From a checkpoint of a small autoregressive pixel model: batches of 128, 11.2 epochs.
Rows from block 4 of a small autoregressive pixel model, named by matrix and row number. Rows with one number belong to one neuron. Each number is 128 + 32 x the weight over its row's rms, rounded and kept within 0 to 255. All counts start at 0. Numbers have three digits each.
After each neuron's rows are labels from the 100 images, of 14976, where the neuron reaches its highest value: "responds to" is what is common among them. Only what is clearly more common there than usual is listed. The data: small charts drawn from random numbers. In brackets: how many of the 100.
# fc1: MLP up (model.blocks.4.mlp.fc1.weight, 768x192), inputs 128-191
# fc2: MLP down (model.blocks.4.mlp.fc2.weight, 192x768, transposed), outputs 128-191

fc1.371:109188083107138174169183125125181130168034118164133135109126097192114093102111107179102123086160177102116099139146082151140180058130116125116131157169143103068074164219148145134152099142142171
fc2.371:103095145090144120157162103133146112129160136157113142139078143141145115104207126122093120050168105181099075120122143108162076155147103153061097140115105100158123107143126146104142085156050094
responds to: horizontal bar chart (53)

fc1.475:125123101172051113088187113138113053123121092108084116140148139168127152100147153155171136110107077127114115120163146126112135136151123116124145145154149110143140095132161195110128093097144122
fc2.475:118136117076106103175147105201041081193162097140093109111136051165134136105104177114078114108124108142128106111123171113116086166125087121076094185144120135181113134110150138164171108135103121
responds to: ring chart (35); pie chart (27)

fc1.566:120104112129138193136167156086149110080134143121141175162182141100111157141139162090083132149139140122114132104129159144082192181121183111140135166126120086176103173153122113137126101100068135
fc2.566:093089155163122082089175094132126116176166132117156069133127118067146094145128105159148117058118083134131148180167092138112093092159076133130213078082133126150125151119096144147110121114109126
responds to: horizontal bar chart (27)

fc1.139:140146163161105090197149133093129106083138110097179154114117097135085152113118115156169152158117153174154159134100058177158162108067119073084106136149138110172109107126113148218094098136164142
fc2.139:084207126144078108136157146182089091134115086129208119090137116152105128066139137150113140163161150127152061120142180110164128089074103048105141169108180076111128174136101165157182086169165153
responds to: dark theme (65)

fc1.637:117140187070136116113145147096105142155145142157140086140136186121148102068161115134110125141112120169124107095117128112183107184118111150132162111148171087156153091119088196178155091119057161
fc2.637:168047143127160114112213141157117119091121106100117134118137124116113096098131073158076123139185128131127148131124178137104158105122149105126128138118142106127233079123158145134145125110164093
responds to: heat grid (33)

fc1.426:145125099160109113128144110148129151115133140147109123168128096149147119139188106112096161124133104201093152148073111102129115160160057109141172123110074167108068147027097132115099160204073195
fc2.426:140145144177150179132166153151136104071131098168163094162124105120134102139165130160155147074155105126147118148119104151177219060093097105105133135147158089119069138163113129106179128128096121
responds to: grid lines (65)

fc1.262:150093123111122089139103152111083122101159169110107094166157135121116178108125173129139176093114209158187104086143075123103105147048088171175137117064128110177138136075137148170178158146075139
fc2.262:128144100133084095143169125097100130095138165047131077139177111090120120107040144109099138231110062082163105147128088121119156107061103168130110103137135153069146107119191124173105148109197209
responds to: dark theme (99)

fc1.654:163109095095095148165140102150105144142104117128120108097130100078151137111157139112152083124151131136136126118154137099021101108117109201124202097132100098101189159112165182088132153094137089
fc2.654:171126127099136131108129080176109116138120132141160139102117128166112143082119124173098105064101168084120157129157154097139066125114181131145112104159112131146125086119115156114122124133121133
responds to: stacked bars (27)

fc1.507:155161090093225154121160117126155116152180157157105139082133114209184071171141169118199148101135110101083172129186119126039084136141126149133150109108095166178080145109075127114096123155107142
fc2.507:130176107137179167117074087111092180090102132096117123151089159127158173162124102146212113222143141131167157095146149082111110209169167099132143110053146113135170151124096141086082136076139130
responds to: dark theme (100)

fc1.493:129149097143060135155094168063099184203088120126113120100139107125115146109116185142164171126091160136157142115193142124133159104151131157136160124116147152099121124139132137132129120114131131
fc2.493:084101089110129128108118172170076114139117152129010116143120120100176089160136119131097120135134111164146112077105112167090141073145144185058148143050135140144099093137102119181159108107109186
responds to: ring chart (34); pie chart (34)

fc1.389:160131127157100128099163127174114141167126150129090134127126167174113122155157123127131119138163143142152195169117088166132094158173162128188110164126135158167095076045175172134124166112153127
fc2.389:159110116118164091115166148075158141046133135159121083124136089189177092127096088141146167121190126053149143136149137159098118173108123112139107135150131101156082129058169174153169084146213073
responds to: legend (84)

fc1.688:147111080149116099115144141159133170122111148114124093118157113127157126072118101074128133084064143179128108119088159140102098147138100146147104101149101177134108127092119162096125127171079176
fc2.688:130074157130166133123158118143161114115131137094166097136155120157201109139153139096123114155120160155111149114125114175153054164170155094084124128138122142106172111212140089099127096163163172
responds to: grid lines (71)

fc1.663:091175109130113112119108113099146142127154086111139128181098115097193173135199160082131146166140111113129109151137118120124196190073130080073125168127096108101121150101137193130141097109130123
fc2.663:149102157120154135108099117149131103122184188114117101146161117079040158182100148101109104084112156164114103146158114090138187082167208074142113158091122148081100100077130097125153158125097143
responds to: horizontal bar chart (31); heat grid (31)

fc1.310:174082115172134132113065139097112112096130122127162140134201188153099170096061139159162172160204140145138129138130140098141154159125112181140099115067123124126096105208144145104119156131068144
fc2.310:171103195151087125134167158103106122145100118149120097120124143092155144187107061148160078135088174091118166115118131079136127123130109113109054123064148123132130118119136121117102136154124182
responds to: ring chart (26)

fc1.668:123100155225096081090163080143127086072137178168139158131095145112125177123113133135149179183093152129110141194189127139115111125106136165146133135097099127156093102101106127136140169100149124
fc2.668:146105145135165084131133165092077121119097101124075111177092100108110099185101120145063085093145120153140092119131181141187186098091083176121137149101143114124136177141081125170146067117130156
responds to: dark theme (87); pie chart (26)

fc1.241:108148154140204126107147139113166187153134110128110142125159158126111147146096091118178130087155165140158088083109178127147110170144142157163082096152104138110130116122178137079150166172099142
fc2.241:097183167098146115082153121110165162153150178125101183136138133156107130177119070135134095161146049069087160111103133116132115199128067114116145151070138107113160149119082109041195130075122126
responds to: stacked bars (27)

fc1.71:172115128097174137121137063139106160136117131158114100141155068132113161154158090095180187203159150096113195123124132142121126172142128124133148097108140109063142126142052159146091137129151134
fc2.71:160083122145152078129171056130120064078121084121122102096131140185128181150156095087219152150182101071137153140143081094103131141133167156181124085128115147081187157130118155162120151164164104
responds to: pie chart (36); ring chart (31)

fc1.168:138089107121148152113166118207182165175149126164074123110093100138171107082147123086135163080139151200084100151121154064139132184143149144111113118101133126155067129119164089120107088124064117
fc2.168:158083135138121133136161113082135102163088085179098134167085117111205128065181102120095131124141138151114102143061118139135136100172095117052172147137106048164109107179089113095137138093045145
responds to: grid lines (81)

fc1.312:139069077094186170122152066117108052088140193142174122098127143132095134181125169142128109129185158114136161123154089168113151134155096076087117135173156096133132153112156052041135178139070128
fc2.312:157124112084160107126060103165113094190128138089159138083127113145167139119146152154109128160106110086140106134120141099085182179141148107145210102160135143124189198138118105128139121132107147
responds to: heat grid (71)

fc1.251:099131094062162167140171098168094092100151104149097060161135139118151092146063096116158145182154153147093146104185152091178137128122103153104108099111108126177130130128099150124137131113143125
fc2.251:140145082106123101093128108173113099097124120134161161149133117133170146108149119065138144153126116071102154141207088082149105099158108064154134121128136154097145122164211142128106128100131117
responds to: pie chart (29); ring chart (25)

fc1.588:137138095116155090059133093049154109134125132094121098130124132098137068090146136110159164196122121143074134181137171094106137171133061183139179118139106115126153142159131059129127108176093138
fc2.588:163128123143116097092140110059166188115161138087144075114088089121184129135100107133123109167184142140096146157097120172131119159124110186159150092124121157143145069123077154121074166121094151
responds to: grid lines (69)

fc1.387:140151088123177157125107145186166121105124135126059072156192137137126120173120100117138117105082154141155113140100109029125127134075109153121174149142124201157113153126133155080138053222175130
fc2.387:147064139122133130137134134147150091116126118129142068137143103152127131120118127140094121130117128113097073108144130184164050099163110140059158125124078130123157166190102150107135139113109128
responds to: horizontal bar chart (28); heat grid (26)

fc1.138:086060122124130118146145168093169122162179130107101162157122095133136178167113153139110118126106176167145111118150153103085169103087114166142138139158176151075094101086128154108112161136103080
fc2.138:140142100150087069116150098103106139158096204089106139099143168080107109133044154137101140193168145084207138149092088111144148087086126089167119063131108143115167112116168129115084135097213192
responds to: dark theme (90)

fc1.105:103107131099080165107128148117125158119109153074111092131165121140116101121169186186172109152114134105179117055078148119141127085133123126068180078151157197146165100101145138112063154131120111
fc2.105:116143116118139171185136144074104143092108129151126069148077179160153075100124158125171116125033123136161197075116156137141084143098102121094223093120128146074162135185145091111101083131157137
responds to: dark theme (99); pie chart (32)

fc1.112:110141120178122137099163171099096110112130072115146141162134118168105093123139118061187100116106108104119158129130024119115133111161102191164124092075073140128141158132159105110096084074170151
fc2.112:107145096157129093162156144098116091051158104121113106179068145160124140136137106132192147129101090159112121121136136131170171150147095182174140077082180141133159177062129113182114071140128133
responds to: heat grid (55)

fc1.324:099136124171157089135112139100140135113111156055182198126110189114136042143120098110128103124081144154123143149168105169113126162138150135145136157162129093136131143148165178076136105141045134
fc2.324:136035171121146175128137149120116105140214155085149120071151079088120094117120052149167178144209085097151136125157118105134139080147131156107143134129137076130143103135160148146160132170084154
responds to: heat grid (76)

fc1.331:130163123154171120163132097041090066120098142144152093090145151061117137113114151150163147103103159160148119120153096065096085101117154126108089105157189122134125121150159137207101180145127071
fc2.331:131099152164127130151165144071164160139095136097164159088144095160086142114116152125112103176123178118114103055130149130136145094060141172105103136132180125144082152128151160177131059165089104
responds to: heat grid (79); dark theme (64)

fc1.261:109202097102117150118155146094096119134093095133087101107159074106133117105111129116157111200089136136098079156171135041097130133134154158153088075157156150163087152147126148142117124112223192
fc2.261:107079130123164107115114133145119157115081123124191179110111107125172078123100112121111124127052158162073149173090164115078109105172118158104128138087146139135088118165149084171092134134124070
responds to: horizontal bar chart (32)

fc1.754:105143148115146159147122168185149111157176147129173122136205114144132071137161106124078103142147155108137161077112066115227159129094170084092172158185130061127104101118185202151068153137100183
fc2.754:053122154042119111144052076151152193134218147045143059153139190153138129194039136135074129166094167176110100149118135064141086090148138170124138173165144129110155122124168133110105121139144112
responds to: horizontal bar chart (28)

fc1.10:130150204157124110179054160149135115184167119070170141149127139164109190154156124105127135143118151138150129145136103187067142093144133131084155176155133102123155100076136157121151199139135157
fc2.10:111138117140140131120113135146161124085091106119145118113154134144122080159066082109091144105097174113139198160134153181168112147160135121189168200146134053072073091126106078135148089153149139
responds to: horizontal bar chart (34); heat grid (28)

fc1.743:104153210159133118157118142077099115149093093128060105047114177114147132159085076108152187153150169143062164123122107141151102146119158075163162147109113136093141131095092165090091187094143132
fc2.743:112097162135130125107153146117110134147097097067139108116203143182161092161113134107085201125074136150105145155131119146126127164106168093112103134150107130178123144141119115127150201090152113
responds to: heat grid (30)

fc1.6:106085109079121126137161138129128146082138178118100080179118101187118176088137078114173154124136151164153141000091136190152134114150108105133148100107133134113128110147129181145061161129162156
fc2.6:178119110089130126177125142139129157139171092152136110147122184174184125114122117162150115168089108083166162062084159138118087103113046158105177164120158140049141175161105109090120091097175087
responds to: pie chart (43); ring chart (28)

fc1.555:105141141152138160147155128149147124136114113141092141118140139191127135114158152104077148125202228127105209094112157127135141119156139225188142126091128186143080057114165086122076165128126149
fc2.555:117036141126136124136142102151159149070127175165156108092127108144128087111161108123129150069121149058098136155121105139147120103158124106094106058083120157171098130109084128141151084101104091
responds to: horizontal bar chart (36); heat grid (31)

fc1.766:160098129155134096155089176105155150128119113048124126149110110082082166110112149179102076181150149175122121131118156126055172134106066114148128152196123121133136097048143145096128121207122095
fc2.766:135161161154086123133195112120107111144161095069154116112198129069057136147067134116083161174139132120130112121167089111108133095105144124144089128176098135097138129127100140105174124184152131
responds to: horizontal bar chart (29); heat grid (27)

fc1.584:159138148150144136100109082066128109103168190120114134146178146126089143142135119160109098136177077086174094115179078124132146113110107071176150054103088099177144085137177091162129104093078169
fc2.584:077167079129113170187168108092136125171182103090153172098085012133119118109151087085081083174144100118154087107129085148096120152127127158098148129135114130094134153119130105170119137113094092
responds to: dark theme (100)

fc1.429:134101170121106134156131156156066133150107162125144155137176128023137129152156118160065116150109148144069115134104154100162212122082140129101101125159146137163144114128126096141093099174191155
fc2.429:067147129200116121122123120133063101135099098126159114238079120118115124107049133120109134122091141102137133177176124124179100118151159115124159125135167163118079131143138100102132106209176033
responds to: dark theme (81); horizontal bar chart (28)

fc1.366:124161109162100081148120083098159117109127099095239149094141105062131126152073144144127165109127134149130081232157105111177142129101173094153113116147129143073084151148149116161073152100167142
fc2.366:135177140053115120106102101134133187156104128127196105145093126078059151132131136097129133162121140073162169168114144137159158145100107096107142129170107064130170168122150144093157114089139119
responds to: pie chart (42); ring chart (34)

fc1.445:161110170100166141142160165189066115135110171183106092138092186077088140143104101134164144131156119119096141093083150146155138162113150126099146098136081108115122168120073124120116126125131204
fc2.445:134129171158106172080164120117103092108158100181150128149193169154136151125119177072105133148132120135064157119155143116254088076131170054114153132127155153161126121200143143077133127114143094
responds to: heat grid (55)

fc1.343:103167085144112161155133138092081085074078118140108095182140119141129095127134112149170191148143132119120127132109121120164051153196136101181116137151130093158175086115102120149070086169123115
fc2.343:155144160077129125146118175157122103089172165140101106133175119129144115169102106139134157127160093158122108099092154103094136156100114120136150067128134128121127141169089130173155124146154084
responds to: pie chart (38); ring chart (27)

fc1.93:077113093142138155179132119167184151169130188099149139110164130125092103118115118132082112114156134129110149151175119063081112152115146142051139106172165120131139133139106145064175140143158134
fc2.93:138232143181118088102098159181138147113125085106151115085127149116111077129134122119083110233111114088063139163161121163099107119132181153065109141231148100147126129109102119135139143182141134
responds to: heat grid (60)

fc1.742:156121159083136104074123087168090157097152114122080101101145122155095116159116173091122105124118140147181123060122203095102150098096156142112142087130096112158157109123124157153128138148148114
fc2.742:155069141090116107094136140159113132079132083091145180154118090108135098123133149076120126142144127081193165071138158056058118135150113117097131151149039183107134126147118134163188110174155108
responds to: pie chart (32); ring chart (29)

fc1.115:131104122071194174128142110195095164109151153145067077106142169134112117131155106103148129092141111034137151063131187051102119094129095183158133103124096141120119142166148159123114096158158168
fc2.115:114128120102079127097135121150111173193106106117141116119129107149150127098099128121135078112142117122125156150141127140097143179163180085169069147117143135090143114099125165082109155103139122
responds to: pie chart (28); ring chart (27)

fc1.547:157160083156092187111146116149172104130098131132126120129172084134164079091149121128122110025156171184124095157072142129118107182149052159138145108087089173102086120095108135100142130186118120
fc2.547:153141161186119091152180122122125113140140108145137128139137116131147048083116099097105132119099190178159100117134137073138128151106125117083171147173136113148127175164100136118159110112041175
responds to: grid lines (80)

fc1.185:132100100127116153071125146145117136147162174120106109140157118151140091101179103074152181179164132120137123151117118104114183139078088221152171077068125221125107145145111122099125170167046159
fc2.185:048155144141145156085106117167113097114122165194125135123131189121183105091172096108134117048084199158206144154157071147105158115074058072085104132103146102143082139150079134121093074139085103
responds to: grid lines (64)

fc1.629:068098147154066147127134098104079087144137126106154150145099046180107155150127177119164149169092172159066131170139167141079105134083127145111158101145145161153112146156109152112135050093124125
fc2.629:165147112094137118081187111172104083101086115182069076093134090132155121132169100121134109049128115139079101113128164149107135093097139136110073160113150102151139168083149116173183122133022124
responds to: grid lines (65)

fc1.729:187135086139101134146190107163117172150104141155130166098165124139147123090185112128123129136175055173115111151131109127155115193128086090110148089170071115114109128136117113103126119190080150
fc2.729:142101176140135128113166148076112152120128160076157132116173059173214136132152161149113135117187164106166076117092065066120111118104063130063160122156197111137106089210164122176086151183125153
responds to: grid lines (66); heat grid (28)

fc1.200:142117166133139130139170147156057147137104128146124175137074129104123104141140162146146148085141109142169131098111152145142146158120140125168059047134128141122128131072093152083071197103130068
fc2.200:127108153102095158114098161158103111135126143171127169187131176154152098106100068101146171080091098093116143112074144128157082082148157104134134160097130143100146186122124082131137119206137109
responds to: pie chart (27)

fc1.23:167128118149104143132153155142122120095127116090077103126189099190178130107079124132125184096090173155141127147151125096137138130127116122109184135135054160129147114150108148150106151168124147
fc2.23:099238132113147131134119139082151113094116126158096087118161098138189168144172111117099120131187142149090111104120140190132107144124158139105104202138140132177100093137135088127094126070075166
responds to: pie chart (40); ring chart (25)

fc1.574:096110106140121117128149120094110136085134126100156140138157085162156105182161132083143126175117130115184087167096068172156090117132070121165114129095130105178129133100118108142124128129117089
fc2.574:096113072133136091155105128111155132120122061104131146137125142114108133153081162138048150126147146094152135107092068196137147130147158130163128116140126119142149126142150131171127144106147211
responds to: ring chart (25)

fc1.242:073153127080103064099131105118128140163086178170127140117126164160134140173061068131173113174115084135133111126114129061129150117135074175183124152128098135097148193139130122114130144121093158
fc2.242:126126121125150102148138137123114134127152079123117084155128184112163143125095077111132135156132177168095113114140144169118094113115107109143118157055113121150171169187195130126167109168113153
responds to: horizontal bar chart (31)

fc1.28:185124085129197099091164122124104090170108136162181170115129098140140099111087110099159087142120126100136154091113145140082169160165085113150090159113163117104090144170150104159056134136112095
fc2.28:187110108089154079121110098120102139158124141094146164120137178146181047160155191099154099127095152120132160132148173128139186158117170114124106149111117139107167181139094113106131171141110134
responds to: heat grid (78)

fc1.318:144088186161154111201104124120192116128151176118136143080132129141114141111135103140125149105112117117189143087153113112125114092108091150184117147120114101149123113135162064137133127117115152
fc2.318:132133161063105131139144096139174112199142208116118144160127132115124087179117113099157135105130088105121043102080176167123133088113130120119114117177149093177129116110087153092140148039133104
responds to: pie chart (32); stacked bars (26)

fc1.691:130134064126117158118136173155141167102145114135139079132206095181088100136122110122149119142073155141171052134123076068148150112125121154139121119102132188101071104044127144112163117076188124
fc2.691:136048150153143126151150106151147106115130077130183121120112071160156081143109130112128145082089148143117089142150135134139041125190112128084147124131138139133124167216168120110124128107090128
responds to: grid lines (72)

fc1.484:150140104139081118159170153143157091190094136156131123114138063162164128127126142152110148065177184111111132126123126137128114089153102138163073175167124084026098176194114131110116122165084123
fc2.484:129098143119116155155141094182153133104120141161131131140126167144188152113207137136103117019082121204088086137083127073153104136164102154033133148154158111159108119138120136113131092129025121
responds to: legend (60)

fc1.144:088130119130174162109168135113172135063123086133062070142154116184157158107146176123185183144157094108147152206156065053164092115088134123201093145037101090103166131105147147134131156093096153
fc2.144:110136136139170151143168124106073091116117108153161149129089088160196160153148109150156119128172153150113128158084128093168098073202170173133172163145104143145151151175089209136161113148149084
responds to: flat (30)

fc1.205:116109158134105115116132136112111167087169157072112121134118155173071163077098109146147097156134145132155157110056141100160113220091086158192126131168157146099137083127144168158099107149186096
fc2.205:126157096147093118151090138111130147097159139086126165132129143084120115060083133106155178181134073089197161122108055091173101097122108078119114054100124110144151146070114101095111204090158167
responds to: dark theme (79); pie chart (30); ring chart (25)

fc1.14:161132116108094130139122140114171069106160105109182135101106103115090083126086175127130109129171125119149139143182099130185135157055127142078190141128124121103176110098138121057136139152152121
fc2.14:127105125152138131101082118110138102157091081128133144097207085161106144144135155094136155142149141127107118154152125146162171145086143081117141125146117169133136103121096135103070161152138150
responds to: ring chart (30); pie chart (26)

fc1.700:162150084128123147146138123075147130157125072146105118090158151062088091072138127146081102157088137103120072139118104123118090125107105133095094086158154138126146052147114182156155091181150134
fc2.700:151117147126127125123126118131113109129100105108129135114114091097158125108131088155146102148144175118099088087131163162136064105135142114085129155115117148117141103223137178146123108191074138
responds to: dark theme (84)

fc1.465:100084119097107083065181152168103167110115154098207103126178189086080171174141109129119099121102120165111114134104121144185063140089112166198126149118194123096073124122187142198127149159112086
fc2.465:201166150162091076156147133150112130099134123077153100120184152042104129094070111155110196196183138097184159128152100109125153110078112132175121076124105146088087141087131150141097120109168134
responds to: pie chart (34); ring chart (25)

fc1.437:075146090097114144110140134100112167112126119112149179087120137124142124150110047128170107197110125114158119108111107071128166086116101115178141112134116143088137141177163123120138133108122137
fc2.437:117120138102155148113142140171102148179098093112133116126094117112143142120104073183149115131132210153060080117139166124131160100113137145147152176094090132121144129255125128127160135112130109
responds to: legend (68); dark theme (61)

fc1.254:110101122121165100137084097077138121124121096144125113195051107211106161152092123110117106126151184150144208104162077118094105120107137123134106084091202172178094108182151142142100099087130144
fc2.254:138056113108168164098108162118153170146175152115086117109131165116168103114129134153115113075050109120084144172116145130135094170173142158198173116076160110203176092112109074137120069103098136
responds to: heat grid (51)

fc1.9:100106101220122092131140121110133120114110149184112186069168152149133149043122068092117127113125199100094173133144103117158160107100088148157110172132113157166150118085083133122108186111165128
fc2.9:138164097095156065129092126137120141111186118095153090128138092117076161126143183161123116116135135133120088152160140181169132168129155140117114108102146119111125129092111123127097200128147080
responds to: pie chart (45); ring chart (28)

fc1.653:147117081133092103174104105103127112137184112089118184147112140097134184166114119194132107130170085112115173101106094137150134095136126131164183028158095127168157092098165163153179095147118153
fc2.653:103171101103129160181107116090134121145170091132172144126083043110142119106107095122149108211133047068103100151122135134106120113160102091121093113110107130142160166191093117155130149108135156
responds to: dark theme (100)

fc1.502:150083132122133132134116176093153125160167149109090082227108131114113125161171167162114103115101123158118112125162127157105117152071052198125126117093182120102107111132131115150106146165191119
fc2.502:131149115130121112120110132088102145159146181076114107112142142090086125136013178083113170149139112112134146146129111109114137077089130073149079074157100170157138116113085148166106179127198137
responds to: dark theme (76)

fc1.605:079089145096123141141165092158136125145169112162114144165131116141077170148129096142092098183117120173192224124153062136099148195131115161163120115114182141155152112138159141132155117068160118
fc2.605:092054107112144157097120128129177161133163113084123067136077150120160130117164165191144171089061156110060150116116114122182055206189119140158155085061108120148139113164146084155108134106063144
responds to: horizontal bar chart (29)

fc1.125:163139128111185122153106148118077105171131162165090144116140141098088194143133152166163073171108135126077127137145154155080168153154106146134127169164097101173104131122150190125106172125086128
fc2.125:106104094095131118113038144085111099137087134098127143104181126085117118173161159159131168120101166076160147147123117100155109171129108163144186121166097166196162106129152058147139100164117145
responds to: heat grid (68)

fc1.527:143102124105088109110119094108130125115161128086109148110098059161121160122087094135171126170145130145196131153061118199149133146121106118169099193109093102072149090108140171154110088116158122
fc2.527:109138101138140123191149153149131145076145125112104149164111166143119089078093120154126175135170188152123142155070081185116087170088149123160112112117179066151110155075118126181103133138096146
responds to: pie chart (41); ring chart (26)

fc1.456:087124113116109167096180118081133176138139129158090118063137141102124127089141108143133128131036084180163146109161153132153101156149109146115143154144128102133128107111138096137161136155000167
fc2.456:160152107120116150164115169113119107069136112178167142116092195137154127071223131161144103070132045099071145116136150176160150142144123132131160124141118073152123115206102119118181108046053082
responds to: horizontal bar chart (36)

fc1.137:077106102090175149124164139103167144110151073184107141148129119162143094084207136087141148146109116118108162116097140130133121148080099162141139093086178051133164095097087109127137071159042111
fc2.137:115113101106111182120113169137131113119119118204151109175112120155214171123220146120113126090064092141106129116118153175112177103131112125080155133131115125120093194172084148118182113073049119
responds to: dark theme (69); horizontal bar chart (29)

fc1.346:136107173089084121091151130137106138173181135144081154115160122155106092103152121126100057137137115152208119043101138056160139108083156128120106149095130137110174094122155185143097091092134117
fc2.346:127119140098121087114150152101160083113139156130146119209084122157130083110083120162100111104121105082124169064109154098099134099135089125101118154124062118081092093121121137129162157108182124
responds to: histogram (25)